Weights of a small model that predicts nearness at each pixel.
Training: 9500 steps, batches of 512.
Rows from block 2 of a small model that predicts nearness at each pixel, named by matrix and row number. Rows with one number belong to one neuron. Each number is 128 + 32 x the weight over its row's rms, rounded and kept within 0 to 255. All counts start at 0.
Before each neuron's rows are labels from the 100 images, of 14848, where the neuron reaches its highest value: "lies over" is the class under the peak. Only what is clearly more common there than usual is listed. The data: renderings of 100 made-up gadgets, each built of a few solids, in any pose. In brackets: how many of the 100.
# fc1: MLP up (model.blocks.2.mlp.fc1.weight, 320x160), inputs 80-159
# fc2: MLP down (model.blocks.2.mlp.fc2.weight, 160x320, transposed), outputs 80-159

lies over: main colour (31)
fc1.303 [157 109 193 149 117 159  74 110 143 115 116 178  79 153 107 120 100 125 159 160 106 141  97 110 178  99 136  98 125 142 163  99 112 129 153 137 147 152 178 145 158 102  87 146 140 127 143  88  99 142 110 108 146 127 144 177 114 183 188 128  83 109 119 125 146  87 122  84 155 154 144 162 192 124 115 148 121  76 138  93]
fc2.303 [183 155 109 138 136 104  83 156  91 103 107 132 175 147 112  99 105 116  90 164 132 144 210 148  84 144  97 141 145 130  98 166 114 190 114 150 163 118  92  90 143 157 155  89 123 109  75 150 159 149 139 132  82 181 156 105 139  71  74 110 149 147 120 119 116 126 131 193  42 122 135  92 133 131 148 118 134 121 171 167]

lies over: main colour (50)
fc1.60 [131 140 137 118 123 128 123  80 151  98 135 121 161  98 132 119  84 134 117 132 204 118 110 110 166 132 128  72 180 105  53 126 138 181 122 123 119 173 197 125 111 152 154  84 160 142  55 148 126 173 100 126 114 125  90 159 154 137 116 124 148 101 128 144 100 129 118 165  98 134  81 108 228 143 115 112 154 131 194 103]
fc2.60 [154  96 116  92 143 102 124 156 108  96 164 155 166 172 116 188 196  99  93  80 141 127 160 150 111 164 146 119 166  95 138 129 185 119  66  52 139 125 171 143  91 132 135 152 123  94 129 136  69  87 118 105 109 129 112 102 120  96 135 134  93 115 160 129  95 154  87 140 170 157 109 140 141  90 139  83  91 139 131  79]

lies over: main colour (33)
fc1.270 [114 183 107 125  80 121 109  95 207 136 196 107 149 174  89 163 127 107 135 143 158 138 143  90 137 102 108  94 127 125 186 151 170 116 118 186 130 194  48 102 131  89 139 109  85 134 137 182  68 166 190 137 106 144 164 138 112 150  90 118 160 166 179 145 129 108 108 121 108 156 162  68 101  89 104 161  89 111 118  65]
fc2.270 [160 120 112  78 135 135 155  89 107 149 123 190 166 130 120 132 121 146 110  80  62 146 137 180 169 117 117 185 120 158 138 154 138  69 131  61 108 156 154 141 126 103 115 146 133 155  92  73 163 117 116 116 134 117 129 143 157 142 170 132 136  65  81 143  70 139 116 137 110 139 108  73 166 141 150  90 172 200 129 176]

lies over: main colour (40)
fc1.306 [150 128 172 151 117 117 156 212 120 105 174  95 141 114 119 130 159 116 172 169 115 135  73 124 179 127  77  97 140 120 156 184  99  92  83 153 140 151 129 156 117 167 124 155 149 148 119  77 140  63 130 131 106 120 142  96 189 113 134 118 188 103 101 139 146 140 118 114 124  66  60  91  95 170 104  83  95 105 113  97]
fc2.306 [146 113 145  69  99 103 101  60 114 137 162 150 131 127  92 100 186 147 103 146 165 129 150 125 114  89 145 172  82  72 131  83 111 192 187 115  97 131 149 154 125 115 125 105 140 174  95 162  74 189 130 152  68 166  99 144 130 166 154 113 136 155 127 150 148 129 101  61 152 108 182 128 100 118 147 176 198 139 122 138]

lies over: main colour (60); second colour (30)
fc1.94 [106 132 155 175 108 132 178 150 116 152 140 117 200 123 127 106 161 151 111  51 159 154 123 161 122 138 119 153  62 145 115 150  81 118  70 112 126 108 140 120 118 142 139 154 171 112 129 162 169 140 113 141 132  92 152 131 145 170 109  73 160 162 189 146  93 139  75 134 147 189 110  49 136 176 124 106 111 124  95 140]
fc2.94 [129  97 144 109  95 145 120 133  90 147 171 135 135 106  84 116 148 162 107 142 166 132 124 117  86  98 120 136 132  81 135  33 167 157 150  80  87 137 150 130 106 116 117 118 141 150  89 107 124 194 154  73 148 146 175 133 124  96 171 158  71 186 153 110 168 113 110 152 132  99 177 110 118 108 149 130 104 163 188 146]

lies over: main colour (47)
fc1.139 [ 93 132 131 140 147 118  88 138 148 205 170  94 166 141 134 139  94 163 160 137 120 122 132 138 112 132 142 161 190 133 133  88 167 186  96 146 128 130  93 115 143 109 171 140  93 152 102 105 175 129 131 109 116 135 198 159  96  85 136  75 187  46 154 145  74 118 148  87  95 157 161 161 158  64  89  87 112 109 134 101]
fc2.139 [180  92 100 151  61 143 171 125 102  79 124 154 112  94 100 146 163  72 173  64  91  70  94  97 134 144 110 144  64  81 130 103 120 112 147 105 140 114 114 144 126 170 115 120 217  70 100 105  84 129  92 151 158 171 116 100 157 161 132 172 138 151 150 152 174  86 149 156 172 128  75 125 131 161 168 123 107 122 163 149]

lies over: second colour (25)
fc1.102 [ 64 157 186 158  93 100 173 133  94 141 116  92 160 121 146 195  69  80 104 142 129  66  81 162 123 174 124  72  64 107  69  93 159  93 171 172  66 148 165 150 150 177 113  93 149 115  82 166 158 157 119 122 131 104 150 112 138  95 166 118 144 154  73 143  88 106 126 116 136  88 115 160 156 102 138 160  51 139 118 158]
fc2.102 [141 141  90 137 130 144  62 125 125 148 126 122 139 147 132 108 160 110 124 105 106 192 139 133 120 131 122 178 182 156 133 149  70 164 191 121 135  98 101 149  88 114 155 168 113  97 165  80  96 128 173 137 137 147 109 117 118 119 160 138 120 130 212 126 166 145 152 124 118  96 115 117 116 137  81  35 217 176 114 132]

lies over: main colour (68); second colour (25)
fc1.302 [115 152 118 148 148 105 111 125  96  96 186  88  96 145 110 125 150 162 151 122 148 148  99 108 115 123 136 166 159 153 236  83 130 187  88  87 167 120  95 119 138 129 107 143 146 130 147 131 140 145 130 113 133 110 151 152 160 139 100  92 119  83  52  96 159  92 129 126 162 175 155 139 131 155  81 125 123 174 172 165]
fc2.302 [195  85 170 120 116 176 107 127 140 141 138 137 192 113  76 127 121 104 104 173 121 117 135  92 188 102 105  99 117  83  98 125 125  77 137 201 114 139 172 138  70 127 158 147  95  86 138 122 133 164 105 157 130 171 115 141 133 146 175  89 127 127 168 166 144 124  98  81 114  62 113 170 172  91 178 130 106 134 132  99]

lies over: main colour (67); second colour (26)
fc1.193 [162 118 148  73 126 141 167 176  85  90 141 198 116 153 170  94 162 127 151 163 154 129 108 120 110 114 135  70 142 115 136 130 121  91 109 169 167  68  89 113 115 185 133 104 202  93  86 109 133 101 118 157 112 116  92 145 142 103  90 121  92 142 109 137  97 108 189 116 179 198 120 101 159 182 119 119 119 155 157 124]
fc2.193 [161 154 122 130 147 198 109 164 165 140 115 145 171 116  67 122 107 113 129 142 113  87 156 221 125 163  88 137 130  73 123 157 142  95 171  89 124 139 101 145 186  81 194 117  82 177 118 152  91 138 113 144  56 170 162  98 116  48 116  82  82  95 188 100 137  63 150 136 162  82 150 175  92 151 134 126 157 161 126 108]

lies over: main colour (58)
fc1.162 [ 52 114 161 122 114  88 146 141 155 150  91 107  75  74 153 138  88 107 137 124  77  99 113 161 128  73 112  69  66 170 135 149 107  73 215 114 125 166 124 155 155 116  81 126 156 170 108  81 164 135 154 146 153 118  84 108  94 151 160  80 156  93  82 126  83 179 143 100 166 113 127  97 140 127 186 103 117  91 114  99]
fc2.162 [125 114 139 129  81 153 136 180 129 174 158 155 171  95 100 166 105 116  90 130 108 138 108 165 190 155 109 169 122 127  97  72 169 185 114 158 117 159 106 174 158 119  70 181 111 106 163 201 146  90 145  83 154 129 149 101 164  90 148 149  88 140  76 101 128  72 104 119  93 111 169 161  96 180 164  92 166 107 137 132]

lies over: second colour (25)
fc1.271 [199 159 114 105 113 117 149 104 112 172 148 143 229 128  48 184 139 137 108 125  79 110 141 137 119 146 142 178 119 122 159 126 143  93 137 151 100 190 178 163 200 193 201 165 165 121 159  94  90 162 137 113 107 110 173 170 125 167  99  70 143  75 150 148 121 136  49 107  94  92 151 126 136 145 165 159 116 162 109  81]
fc2.271 [141 179 115 145  72 147  69  84 141  76 118 131  67 115 188 122 102 144 148 104 146 158 100 158  70 193 103  68 106 156 118 111  69  87  79 132 155 101 133  97 118 221 187 144 134 166 157 104 154 144 123 130 127 131 132 149 110 147 137 147 142 157  86  56  76 156 147  92 115 150 105  48 146 133 134 141 148  98 161 145]

lies over: main colour (70); second colour (26)
fc1.243 [154 113 168 104  98 125 128 158 131 135 132 126 180 140  73 109  97 179 113 166 166  96  92 120 100 162 139 110 101 137 154 109 124 151  73  96 119 153 136 160 129 155 118 121 115 136 105 101 146 138 154 136 142 165 117  90 161 122 116 134 109 128 113 117 189  91 124 104 115 133 168  89 152 173 131 119 100 153 133 101]
fc2.243 [112 162 113 121 158 170 113  68 140 150 135 155 105  99 169 163 108 102 227 134  88 102 169 150 122 125 131 172 173 114 160  68  90  86 135 135 162 145  84  82 141 121 123 152 203 120 141 125 145 121 116  78 118 121 117 168 175 143 145 152 120 156  94 147  67  90 146 147 102 155 163  98 114 167  58 145 144  98 168 141]

lies over: main colour (57); second colour (29)
fc1.127 [120 131 149 106 110 110 134 161  77 165 144 164 120 115 118 104 125 127 160 156 125 108 151 123  95 109 187 105  75 129 119 138 112 163 164 209 169 127  99 116 106 163 135 131 140 106 131  53 151 169 151 133 120 133 117 114 132 103  56 133 168  96 148 133 112 126 136 101 141  94 157 119 160 102 185 124 122 159 183 124]
fc2.127 [136 140  82  85 175 164 123 110 145  99 141 126 154 158 160 104  83 147 149 138 151 149 151 129 179 104 107 178 155 131 140 167 148 135 140  58 111 154 162 115 152 114 167 129  82 121  84  83  82  97  94 132 146  90  90  83 158 101 130  84 130 126 152  92 176 127 118  88 118 121 177  60  90 157 143 106 138  97 149  51]

lies over: main colour (73); second colour (26)
fc1.132 [162  73 157 105  93 141  96 148 107 157 142 180 140  64 132 145 112 116  65  95 113  74  99 207 138 122 167 149 128 106 116 154 129  89 138  80 141 147 185 123 112 120 161 121 122 122 110 149 133 165 143 109 106 169  83  85 137  99 132 115  85 170 130 165  69  81  95 128 167 165 102 203 158  89 152  79 168 136 126 179]
fc2.132 [ 94 124 136 106 177  94 100 176  96  66 156  94 117 120 137 157 125 147 160 151 157 162 135 119 155 148 129 183 100  93 138 147 161 159 117  76 149  76  82  65 135 143 107  89 153 106 136 189 147 122 197  63 133 128 188 112 119  98 167 165 116 125 135 130 123 202 131 108 175 139 176 155  74  89 150 169  92 146 123 112]

lies over: main colour (78)
fc1.136 [136 110 115  91  96 103 164 100  87  75 170 137 164  98 175 158  65 150 125 133 135 196 103 156 227 108 135 164 150 144 148  95 134 125 125  98 118 146 132  84  73 123 152 111 124 164  92 124  67 132 112 166 122 171  78 179 109 122  93 101  99 128 118  88 125 141  82 112 126 113 116 144 147 116 117  79 122 132 160 225]
fc2.136 [105 101 183 105 188 114 124 137 143 135 173 156  92 122  72 166 152 167  52 133  68 102 116 118 108 122  73  61 101 114 141  90 143 135 136  69  63 132 119 192  94  81 161 119 103 140 161 157  99 119  93 128 175  76 165 118 171 104  75 150 159 142 169 223 134 173 152  85 158 152 106 167 134 136 120 159 115 129 106 114]

lies over: main colour (56); second colour (44)
fc1.57 [104 132 114  95 126 170  93 109  98  82 102 165 145  84  87 115  67  88 162  78  80 145 171 128  93 176 126 127 128 117 135 168 121  99 170 121 114 139 136 146 134  75  70 168 158  76 145 156 142 138 130 100 115 122 123  92 120 103  91 155 109 161 111 135 143 122 140 137 108 154 122 221 192 189 117 117  87 150  67 122]
fc2.57 [129 177 130 166 142  91 103 135 119 112 120  95  86 162  96 115 121 163 147 152 153 137 126 127 146 137  96 145  98 150 120 103 135 204 108 137  79  89 151  71 113 158 107  82 168 103 146 102 172 157  82  89 118 128 110 162 166 155 134 146 170  73 184 102 115 169  65  62 118 132 143 106 145 151 113 163 122 145 166 135]

lies over: main colour (59); second colour (33)
fc1.227 [125 132 178 103 117 166 154  97 111  96  87 101 166 138 159 152 117 118 174 141 121 139 105 105 113 159 144 176 155 148 131 136 124 195 127 142 140 113  94 113 125  95 140 118 120 121 120 180  95 168 158 100 108 124 126 211 117 120 152 108 155 151 111  80 159 116  61 223 105  78  72 124 113 188 127 151 161 139 132  98]
fc2.227 [149 148 124 131 143 120 122 118 122 168 163 109 146 106 116 128 146 230  65 158 132 125  88 128 163  97 125 167 127 105 172 117 124  92 136 199 108 130  91  95 147 151 156  91  97 132 110 214 144 150  87 110 121 104 139 107 132 125  62  84 115 131 121 182 168 144 105 123 135  86 167 110 124 165  95 126 137 156 156 165]

lies over: main colour (59)
fc1.128 [ 75 117 141  57  74 102 182  97 136 109 159 131  96 139 120 138 136 104 141 159 213 125 109 131 115 133 113 115 149 165 198 147 134 100 106  92 116  85 191  60 101  94 115 162 130 102 142  95 109 110 138 125  66 118 139 176 113 129 128 130  94 147 149  98 138  91 123 130 159 164 156 139 180  70 192 136 123 156 137 119]
fc2.128 [120 169 127 117 138 116 182 107 126 118 204 178 143 123  97 184 178 156  95 102 121 179 185 127 134  96 159 158 169 105 132  77 108  82  82 112  89 143 137 192  90 180 123 125  91 118 138 158 107 152  38 122 135 140 129 108 157 104 159  70  96 136 103 143 139 186 117  62 126 113 121 150 138 169 113 160 171  83 155 187]

lies over: second colour (29)
fc1.179 [132  89  74 170 152 142  82  81 138 126 107  81 160 119 119 127  98 128 155  67  79 158 110 131 152 163  89 157 112 184 170 143  92  95 168 116  97 138 132 152 147 180 170 111 154 179 105 150 125 106 137 127 101  81 140 118 151 147 146  89 123 159 125 125 139 132  51 143 107 123 161  84 134 184 124 128 132  72 113 184]
fc2.179 [115 151  87  73  37 125 154 138 136 155 143 149 120 157 163 159  82 102 150 151 120 156  85 111  94 158 149 104 115 106  95 101  95 117 105 149 151 119 113 148 172 133 148 130 142  97 182 111 148 155 154 106 186 184 101 141 115  91 107 122 158 141  89 146  92 113 107 127 178  84  92 119 168 130  36  79 108 115 159  91]

lies over: main colour (65); second colour (25)
fc1.258 [121  91 118 116 101 170  67 129 121 125 123 160 207 127  92 136  93 108  99  98 130 165 162 120 119 110 167 154 102 210 179 130  99 109 135  86 111  96 124 116  99 175 139  90  96 167 153 157  57 119 145 173 152 128 193  90  89  89  93 119 105  59 173 134 103 175 124  89 150 122 104 111 116 117 127 154  90 114 116 141]
fc2.258 [105 161  84 161 119 101 187 166 117  75 119  77 131 184  96 125 145 162 176 163 156 141  87 126  84 128 127 124  95 120 128 132 155 122 177 126 150 122 121 172 114  88 131 170 120  61 108 144 133 156 104 112  56 155 153 113 179 139 170 159  93 212 122  49  86 106  78 101  89 119 148 116 152 117 144 149 162 195 134  98]

lies over: main colour (45)
fc1.279 [139  82 103 138  95 142 107 120 139 103  97 176  96 141 110 101  94 119 117 102  74 117  86  89 113 202 156 138 120 209 104 102 137 150  64 115  76 155 102 102 131  87  78  96 128 134 105 147 153 131 147  78 128 182 143 123  98 119 155 141  99 113 169 131 162 140 158  80 129 135 143 106 200 112  76  88 105 119 113 135]
fc2.279 [115 145 114 148 119 132 182 126 107 187  92 118 105 131 124 101  87 137  55 172 155 180 165 128 129  91  62 154  71 169 102 150 125 116 167 106 129  65 162 113 140 161 148  90 119 157 144 112 120 124 120 175 122 148 161 145 188 103 151 102 163  76 179  97 170 140 129 116  92 130 143  73  90 130  74 151 116 157 110 133]

lies over: main colour (40); second colour (35)
fc1.296 [137 169  95 138 124  57  73 143 105 136 189 135 105  93 106 164 112 123 147 135  87 107 114 192 170 181 162 109 101 151 154 158 149 121 155 115 177 156  88 126  81 148 143 126  97 132 119  95  94 168 163 109 131 167 114 102 136  65 148  67 100 120 141 135 138 157  67 159 120 109 111 126 139 142 109 111 137 137 137 146]
fc2.296 [180 167 129  67 107 199 142 183 109 153  87 140 151 125  94 103 127  85 114  74 107  83 182 135 156  96 109 141 132  76 105 135 113 101  91  84 112  63 135 109 161 152 102  75 165 136 158 145 135 114 106 148 190  53 144 143 119 163 106 154 133 130  78 148  95 111 169 118  86 170 120 127 136  79 143 172 112 136 103 140]

lies over: second colour (51); main colour (49)
fc1.265 [ 95 150 130 182  99 107 179 102 161  98 120  82 134 112 158 133 166 121 102 111 147 133 131 113 126 120  84 122  90 154 155  64 190 136 185 183 146 109 111 140 114  80 104 164 160 130 148  79 124 100 125  95 113  77 140  69 171 138  98 122 153 154 100 105  70 136 170 110 111 152  69 160 117 159  93 146 145  74 143 115]
fc2.265 [137 132 135 114 204 112 123 149  97 104  79 101  84 140  82 188 124 163 168 143 115 122 131 144 123 102 104 192 139 121 105 176 126  94  81  86 123 104 169 204 123 175 140  84 120  86 132 151 136 175 110 161  74 150 150 125 121 142 156 104 153  86 155 104 210 146 123 160 110  69 112 119 149 155 163  66 109 128 110 166]

lies over: second colour (30); main colour (30)
fc1.240 [129 122  96 224 113 171 123 112  98 142 103 110  79  91 157 155  97 165 156 163 159 148 126 125 106 180 128 141 128  94 210 107 106 154 138 166 117 124 177  69 102 147 124 118 139 135 133 181 148 167 156 115 142 118 102 153 127 155 110 156 100 148  77 115 133  80 153 136  78 180 178 145  93 132 103 141 114 184 126 134]
fc2.240 [134 128 123  65 106 114 109 157 122 139 167 171 137 133 108 126 105 101 174 162 108 163 117 145 101  82 128 205  74 162 148 138 141  75  97  63 121 142 139 196 141  55 154 100 148 129 117 143 118  70 100  95 116 103 115 114  69  71 112  90 235  86 117 163 124 152 153 117 114 105 148 141 101 122 130 179 144 135  93 155]

lies over: main colour (72); second colour (28)
fc1.135 [156 100 136 203 137 154 108 127 134 161  87  85 165 175 114 183 167 124 125  93 120 140 111 177 157 144  99 203 129 124 179 134 132 118  63 142 169 132  80 165 115 178 104 146 158  73 124 183 156  63 162  96 152 153 175 122 155 101 125 167 115  62  82 134  83 123 107 142 147 129 136  75 116 127 146 170 135 126  94 120]
fc2.135 [112  78 145 131 151 146 118 113 112  99 108 155 147  72 131 141  91  64 148 180 164 169 122 113 119 129 146 129 110 144 127 119 125 111 174 103 107 130 172 119 153 157 166 132 107 155 126 139 134 181  81 175 138 111 112 128  82 127 115  64 116 103 155 148 198 102 133 144 121 157 100 131  97 107 106 126  41  88 155 147]

lies over: main colour (73); second colour (26)
fc1.266 [ 85 108 124  87  94 143 111 107  77 161 134 148 144  99 149  81  80 119 178 193 168 118 145 159 139 146 133 141 146 127 153 124 159 119 100 108 104 140 196 113 103 145 152  96 176 133 126 171  73 109 158 170 107 118 103 151  99 103 118 136 133 156 107 104 140 120  91 130 100 169 144 117 132 135 126  93  36 168 154 139]
fc2.266 [118 133 102 171 103 105 135 177 102 124 130 126 123 106 119  96 128 121  84 126 115 170  60 115 154 100 157  61 119 108 152 164  72 128  95 176 154 141 132 181 174 133 123 114 108 148 151 142 123  79  94 121 134 119 105 144 136  51 101 138 142 156 255 196 144 148 185 143 171 125 138 119  67 133 109 150 155 154 102 146]

lies over: main colour (36)
fc1.122 [137 106 115 130 124 144 126 160  88 149 120 129  96 144 143 145  60  82 189 136 196 165 175 142  96 100 149 208 169  88 113 119  93 197  70 110  75 125 180 125  93 127 154  85 172 174 150 138 144 127 152 178 136  42  79 189 166 162  86 111 109 147 161 122  87  95 203  68 132 150 177 133 116 112 124  91  90 123 154 138]
fc2.122 [100 114 146 161 104 160 150 152 103 186 128 112 154 147 140 124 115 153 110  95  78 126 154  90 153  80 143 105 159 141 144 125  30  35 136 154 111 140 116 146  84 187 146  85 118 122 197 126 120 135 111 125 160  90  77 149  86 128 137 112 149 171 146 174 141 154 100 112 112 111 114 122 131  97 116 167 193  97 148 154]